From a checkpoint of a small image classifier: soap at rate 0.0025.
Rows from expert 7 of block 7, named by matrix and row number. Rows with one number belong to one neuron. Each number is 200 + 20 x the weight over its row's rms, rounded and kept within 0 to 999. All counts start at 0. After the name is the row's rms in percent of the matrix's.
# up: expert up (model.blocks.7.mlp.up, 8x384x384), inputs 320-383
# down: expert down (model.blocks.7.mlp.down, 8x384x384, transposed), outputs 320-383
up.138,105,217,219,166,201,194,215,197,207,211,218,219,169,219,207,198,186,197,189,191,205,183,185,201,213,209,211,190,202,205,191,236,226,207,198,177,189,211,205,203,191,184,177,183,167,220,201,205,191,193,183,209,189,199,206,198,196,199,177,170,187,194,186,216,208
up.139,102,204,186,187,218,170,226,204,202,177,232,219,183,205,201,194,207,201,211,175,223,171,186,186,232,228,185,202,174,200,174,236,214,189,177,200,216,215,229,196,184,207,189,210,180,195,191,193,220,181,222,214,218,193,213,224,204,205,231,192,223,189,209,155,212
up.140,104,236,190,184,203,204,184,207,206,213,145,191,207,178,195,177,188,210,242,229,191,190,236,201,215,210,201,196,184,163,225,201,203,153,218,201,202,186,177,173,228,199,197,231,199,224,204,176,197,180,176,186,218,217,189,221,149,243,197,189,184,221,207,181,231
up.141,106,201,256,215,197,238,220,210,189,176,186,208,239,185,185,170,215,168,162,189,164,194,216,191,189,209,174,185,177,175,192,187,182,198,204,228,200,179,204,224,181,215,193,206,187,186,198,197,164,226,182,209,214,217,228,216,223,221,200,199,189,188,186,224,202
up.142,095,206,217,195,160,181,196,205,204,215,217,194,215,172,163,205,197,203,161,215,199,228,216,185,232,178,198,158,214,181,203,213,166,209,207,213,169,191,225,210,240,209,176,165,196,220,233,193,181,181,223,235,208,207,208,205,234,217,232,171,242,186,222,233,187
up.143,101,170,172,173,214,213,214,203,208,171,221,179,230,203,196,189,208,194,184,188,234,188,212,197,199,209,209,173,235,180,192,189,202,212,206,218,202,206,187,190,239,189,161,224,202,192,201,199,166,216,209,214,191,180,204,197,187,198,219,180,189,210,224,178,209
up.144,105,199,178,200,166,194,167,197,206,225,163,194,186,182,186,216,219,208,180,241,186,203,184,235,224,176,227,180,211,225,227,188,189,180,223,175,215,209,161,191,192,183,208,175,166,199,215,191,200,199,134,180,198,179,201,187,203,222,209,198,215,197,225,258,206
up.145,101,180,176,193,194,203,236,190,189,175,223,196,180,205,197,165,178,206,200,215,190,195,194,204,208,184,180,196,201,196,186,172,163,190,192,206,166,225,208,187,223,192,213,221,177,204,173,178,186,214,221,228,170,192,217,207,204,213,198,225,194,166,213,175,174
up.146,105,175,163,186,191,181,200,181,203,215,198,215,207,218,234,215,212,208,214,202,195,201,189,156,186,224,193,168,196,215,222,209,190,199,237,207,222,168,229,191,213,223,190,184,193,206,204,194,184,175,225,204,209,176,194,222,209,197,207,226,203,213,207,183,183
up.147,107,179,210,191,165,226,236,186,181,212,195,185,199,171,193,272,182,190,199,171,211,180,194,223,231,183,209,214,211,196,200,182,173,214,188,201,227,214,155,209,216,195,166,218,221,226,213,167,222,201,195,190,226,216,232,190,229,175,190,204,197,221,210,235,214
up.148,100,218,230,218,183,217,212,199,191,214,217,185,167,208,192,163,194,215,195,188,183,196,204,216,207,214,191,189,236,176,193,220,209,196,193,191,200,213,179,158,202,216,220,228,157,227,232,233,182,211,214,197,178,191,198,208,227,183,179,175,204,223,195,201,196
up.149,104,197,174,203,194,195,218,204,185,203,202,175,227,208,227,175,207,209,210,204,226,188,223,183,189,245,197,186,202,195,199,222,216,199,203,225,217,205,194,149,207,218,209,205,222,171,198,188,182,243,200,214,160,209,221,172,182,214,205,198,212,151,179,213,209
up.150,093,204,211,187,206,179,218,225,177,237,183,212,172,192,200,200,224,193,172,191,221,214,190,215,193,200,175,201,220,170,174,212,178,174,204,197,211,180,197,192,172,180,191,195,190,206,174,214,196,203,168,214,187,164,217,189,224,201,181,225,226,220,180,182,182
up.151,095,178,173,216,248,196,200,216,179,208,211,199,182,209,219,187,225,197,215,204,167,200,183,220,194,239,236,174,219,200,206,168,157,178,204,230,200,158,211,185,189,179,161,206,189,193,203,207,211,246,202,219,219,204,228,153,207,177,208,206,204,176,200,227,175
up.152,100,183,218,189,205,176,194,177,198,216,229,199,211,219,190,191,218,224,249,176,183,217,176,202,169,183,213,169,194,232,177,203,198,171,216,194,191,209,174,166,180,216,190,217,183,225,190,222,209,186,213,204,177,195,177,219,232,213,185,180,193,199,178,191,197
up.153,097,204,217,228,197,219,222,173,195,223,179,225,168,215,186,205,228,164,248,208,245,180,219,210,210,229,188,229,215,222,197,230,225,181,236,184,213,252,192,213,220,196,181,205,231,188,190,188,174,219,193,171,195,172,201,226,201,187,187,170,215,183,197,216,217
up.154,087,201,206,217,187,200,199,196,227,218,230,224,204,179,203,179,219,200,193,143,184,205,190,222,221,184,193,215,186,160,206,177,224,183,206,220,197,188,214,174,210,208,175,182,160,198,216,213,212,175,190,209,204,211,208,233,212,192,224,208,201,229,163,222,199
up.155,095,213,233,192,210,210,183,204,219,206,206,189,179,257,205,230,182,188,166,192,179,150,184,175,193,173,174,211,214,199,205,222,206,201,210,176,218,244,205,186,235,208,210,229,207,193,213,182,181,181,190,188,205,203,212,176,184,201,210,185,200,217,221,174,196
up.156,099,190,227,240,187,192,152,199,183,231,175,185,163,208,187,201,200,213,207,215,186,186,219,210,205,199,189,202,235,224,194,173,173,204,199,225,191,161,169,186,203,213,185,192,195,236,206,194,179,217,192,194,197,201,203,157,184,219,221,197,216,213,194,201,198
up.157,095,210,167,202,235,196,237,193,174,195,169,219,259,239,219,208,218,216,211,243,165,156,183,251,175,195,207,211,197,186,209,197,174,208,180,199,198,219,216,192,199,180,176,195,242,189,172,196,186,188,240,173,172,164,218,182,194,168,179,194,205,218,181,224,199
up.158,093,194,202,192,191,173,201,203,218,204,217,216,204,212,187,212,177,197,202,183,195,202,213,239,206,185,195,212,201,196,227,206,209,211,192,228,229,217,211,205,197,221,195,174,200,181,160,213,228,174,217,234,175,177,181,266,221,189,203,178,203,220,193,192,191
up.159,091,210,207,242,184,222,172,220,202,222,188,210,206,196,173,179,162,215,192,203,157,195,209,201,198,208,166,198,220,181,211,219,199,212,224,214,231,224,190,206,219,194,203,178,229,194,218,208,194,199,211,198,163,216,191,150,212,168,237,213,192,193,225,183,200
up.160,108,160,175,173,217,180,215,186,168,218,227,205,193,169,213,176,195,196,206,221,212,211,140,169,184,212,202,207,202,207,196,204,199,189,248,178,191,150,185,174,208,178,215,197,208,230,206,230,214,214,200,223,170,213,222,222,193,199,178,205,227,210,195,201,172
up.161,090,185,198,157,195,157,209,229,178,186,216,198,214,238,210,224,184,194,223,195,169,191,228,232,170,212,172,218,219,229,192,213,191,215,217,190,223,195,172,213,207,188,177,195,204,190,209,196,218,239,173,188,185,199,262,176,194,165,186,177,212,214,196,209,177
up.162,102,227,212,185,207,200,215,188,193,179,177,178,193,173,195,209,186,213,225,206,241,180,190,176,160,181,181,203,195,208,200,183,215,171,218,212,212,195,186,170,207,188,221,215,233,201,238,215,223,196,196,193,237,201,212,199,212,193,218,224,192,209,219,221,212
down.138,095,170,180,240,227,187,208,187,200,168,185,172,213,193,201,204,228,210,212,233,207,211,264,219,217,189,200,195,234,220,176,201,198,193,203,195,204,198,196,197,217,207,219,191,200,206,193,202,203,205,217,184,210,207,192,185,215,206,198,230,232,202,215,220,225
down.139,103,216,212,208,194,229,215,210,219,169,170,208,175,197,208,242,189,206,208,230,201,182,156,203,191,199,210,202,206,186,223,184,237,175,194,195,206,186,191,193,185,214,183,224,180,196,214,212,198,180,225,223,227,208,204,216,224,216,203,207,193,202,219,249,221
down.140,100,216,221,176,233,179,242,220,157,211,177,204,210,214,169,197,237,167,190,182,186,211,172,233,216,201,168,218,178,194,185,180,169,177,197,232,224,241,184,211,233,166,195,217,198,203,203,213,228,175,184,204,191,195,210,195,192,220,236,205,181,206,190,200,167
down.141,100,205,163,191,214,157,208,180,183,202,222,204,196,186,199,217,218,197,194,202,218,210,195,210,196,196,194,197,199,199,183,197,259,196,196,209,201,215,192,206,221,205,201,198,228,241,194,194,242,214,177,173,241,211,195,186,190,211,213,229,220,181,232,223,193
down.142,092,216,170,200,187,219,192,164,210,225,183,194,186,230,197,239,183,201,191,184,189,194,166,176,202,235,223,249,242,202,217,193,220,189,215,210,186,226,211,204,215,240,249,188,209,174,209,173,181,188,204,191,187,209,194,199,210,187,209,201,192,218,197,196,209
down.143,101,197,171,187,210,195,194,214,199,164,198,207,177,191,187,184,213,186,242,158,169,197,183,202,192,219,236,200,187,213,200,201,180,175,199,210,194,193,205,183,187,228,213,218,179,183,198,198,225,182,209,214,177,204,193,189,222,188,181,232,190,189,204,234,172
down.144,107,179,218,174,212,193,234,226,214,183,200,201,207,194,195,216,179,195,214,168,198,158,203,155,198,225,192,211,212,166,213,181,195,208,207,168,157,202,192,221,225,195,224,227,215,199,211,223,193,241,223,199,204,195,187,165,208,212,187,183,197,206,165,162,194
down.145,099,203,224,198,218,202,220,207,210,183,209,194,212,189,209,153,242,222,212,223,209,174,213,192,217,225,177,204,196,203,203,214,187,174,230,143,223,191,220,219,222,220,164,207,182,221,222,208,219,176,218,211,201,202,253,221,216,150,208,188,203,214,196,232,189
down.146,101,231,199,209,190,209,180,208,163,207,175,226,212,187,141,212,209,205,181,161,205,220,243,201,214,189,195,177,175,225,171,201,217,215,193,198,219,214,186,228,211,201,217,212,195,192,170,196,186,204,155,181,174,248,250,195,216,195,179,186,199,173,180,183,194
down.147,102,191,172,197,199,231,186,223,248,215,185,200,193,220,210,187,214,191,190,213,155,232,226,208,200,208,195,229,169,170,187,191,234,213,215,225,153,216,201,196,210,174,168,168,180,192,206,210,183,239,170,182,183,198,199,195,196,188,201,182,226,194,215,211,187
down.148,094,171,236,217,185,225,211,212,178,190,186,205,252,211,192,195,178,206,172,202,208,192,149,192,197,174,176,187,224,196,207,209,196,176,177,196,203,212,201,222,219,204,208,191,192,193,216,219,217,191,207,182,205,179,217,163,160,151,195,216,175,183,185,218,195
down.149,097,191,198,186,206,205,207,211,199,188,213,221,212,209,226,158,197,222,215,183,188,223,189,240,213,193,205,205,201,211,203,187,250,203,234,184,201,212,192,186,194,198,174,182,189,203,194,218,178,183,192,183,213,199,224,224,230,188,202,192,190,230,189,215,216
down.150,089,198,220,182,181,205,192,179,198,230,163,215,178,191,155,221,224,191,217,203,200,180,214,173,252,216,221,222,177,199,207,205,221,176,194,197,179,183,178,253,187,204,177,212,210,186,205,181,231,197,185,186,172,205,216,192,195,211,209,202,185,229,181,195,185
down.151,094,214,205,187,188,179,229,208,220,174,152,209,139,196,194,148,194,188,206,174,222,211,206,222,162,222,198,223,228,202,214,182,224,236,202,202,202,211,190,247,205,200,190,195,166,206,191,210,215,181,246,220,168,169,173,185,209,216,200,195,239,167,172,206,202
down.152,101,185,198,213,142,211,222,226,145,174,197,196,190,215,212,148,210,211,227,213,218,197,200,179,156,204,178,202,185,171,240,234,214,187,178,215,201,210,199,204,183,195,227,191,219,198,189,229,194,184,229,225,210,170,206,186,174,187,160,213,226,193,199,196,224
down.153,107,236,223,208,211,229,208,200,199,200,178,216,194,190,240,193,202,208,199,201,250,186,210,178,205,190,205,219,178,213,208,158,210,203,206,215,198,208,209,228,198,165,128,237,165,197,192,211,236,242,211,198,183,172,186,182,190,205,218,180,205,210,209,198,215
down.154,098,192,177,209,182,208,168,215,184,207,194,173,221,193,181,202,174,181,166,164,222,181,151,199,206,213,241,193,168,215,205,194,178,210,186,201,196,174,218,185,209,186,206,196,223,219,203,191,200,193,201,242,211,211,201,208,199,178,180,199,245,173,228,208,178
down.155,096,222,227,187,197,205,195,205,214,193,205,195,193,180,174,197,205,211,219,197,183,180,207,188,198,248,210,204,216,241,207,191,193,191,203,219,205,202,192,178,166,207,204,193,189,194,240,178,205,210,195,181,215,207,179,242,200,261,201,188,199,208,211,205,169
down.156,094,207,217,231,202,240,178,206,185,189,218,233,195,237,204,202,220,181,193,214,172,197,230,174,195,173,201,214,155,178,177,201,217,187,201,183,178,190,193,240,178,194,188,216,205,213,241,232,202,186,195,179,225,197,232,208,242,199,190,208,223,181,190,176,156
down.157,094,220,185,236,197,196,208,153,230,190,240,162,195,221,181,180,166,191,216,222,189,187,191,170,172,179,192,206,232,213,215,163,205,202,226,203,217,177,217,190,201,216,205,191,161,209,212,217,194,208,191,194,215,248,178,230,176,223,236,186,222,221,180,189,175
down.158,095,170,193,198,164,179,206,183,170,165,186,175,188,198,210,183,180,220,197,216,198,193,222,183,253,186,235,187,212,169,178,221,197,178,165,190,192,175,183,204,206,250,213,205,191,184,144,183,184,209,184,188,246,235,185,170,219,218,217,196,176,206,205,241,182
down.159,097,222,206,211,189,190,242,203,230,239,234,196,183,213,181,214,189,155,213,208,198,179,179,190,184,185,195,171,185,192,172,191,192,198,197,192,206,158,222,215,182,190,192,177,211,204,199,199,189,178,189,181,213,223,190,213,200,220,182,193,205,183,230,241,174
down.160,102,223,224,209,198,174,199,221,195,196,225,200,208,239,170,198,202,175,229,169,216,223,195,186,218,202,209,184,216,189,229,219,180,226,200,203,219,174,224,179,197,214,172,224,141,200,197,190,195,187,175,185,185,211,199,187,206,200,209,175,193,170,176,187,241
down.161,090,203,199,208,176,180,198,227,239,161,203,194,183,182,214,219,210,243,213,212,187,194,214,207,219,177,189,157,215,175,212,235,178,201,215,221,170,195,201,239,224,191,195,187,197,209,217,179,187,209,218,235,197,167,189,190,163,177,199,166,206,163,199,216,164
down.162,105,201,195,181,215,213,190,191,201,207,199,185,178,166,240,216,210,166,206,177,201,201,192,217,214,212,197,153,189,169,175,220,193,194,190,181,233,193,202,205,206,190,224,216,190,149,206,182,194,210,184,187,204,233,226,179,171,228,188,245,184,205,222,186,168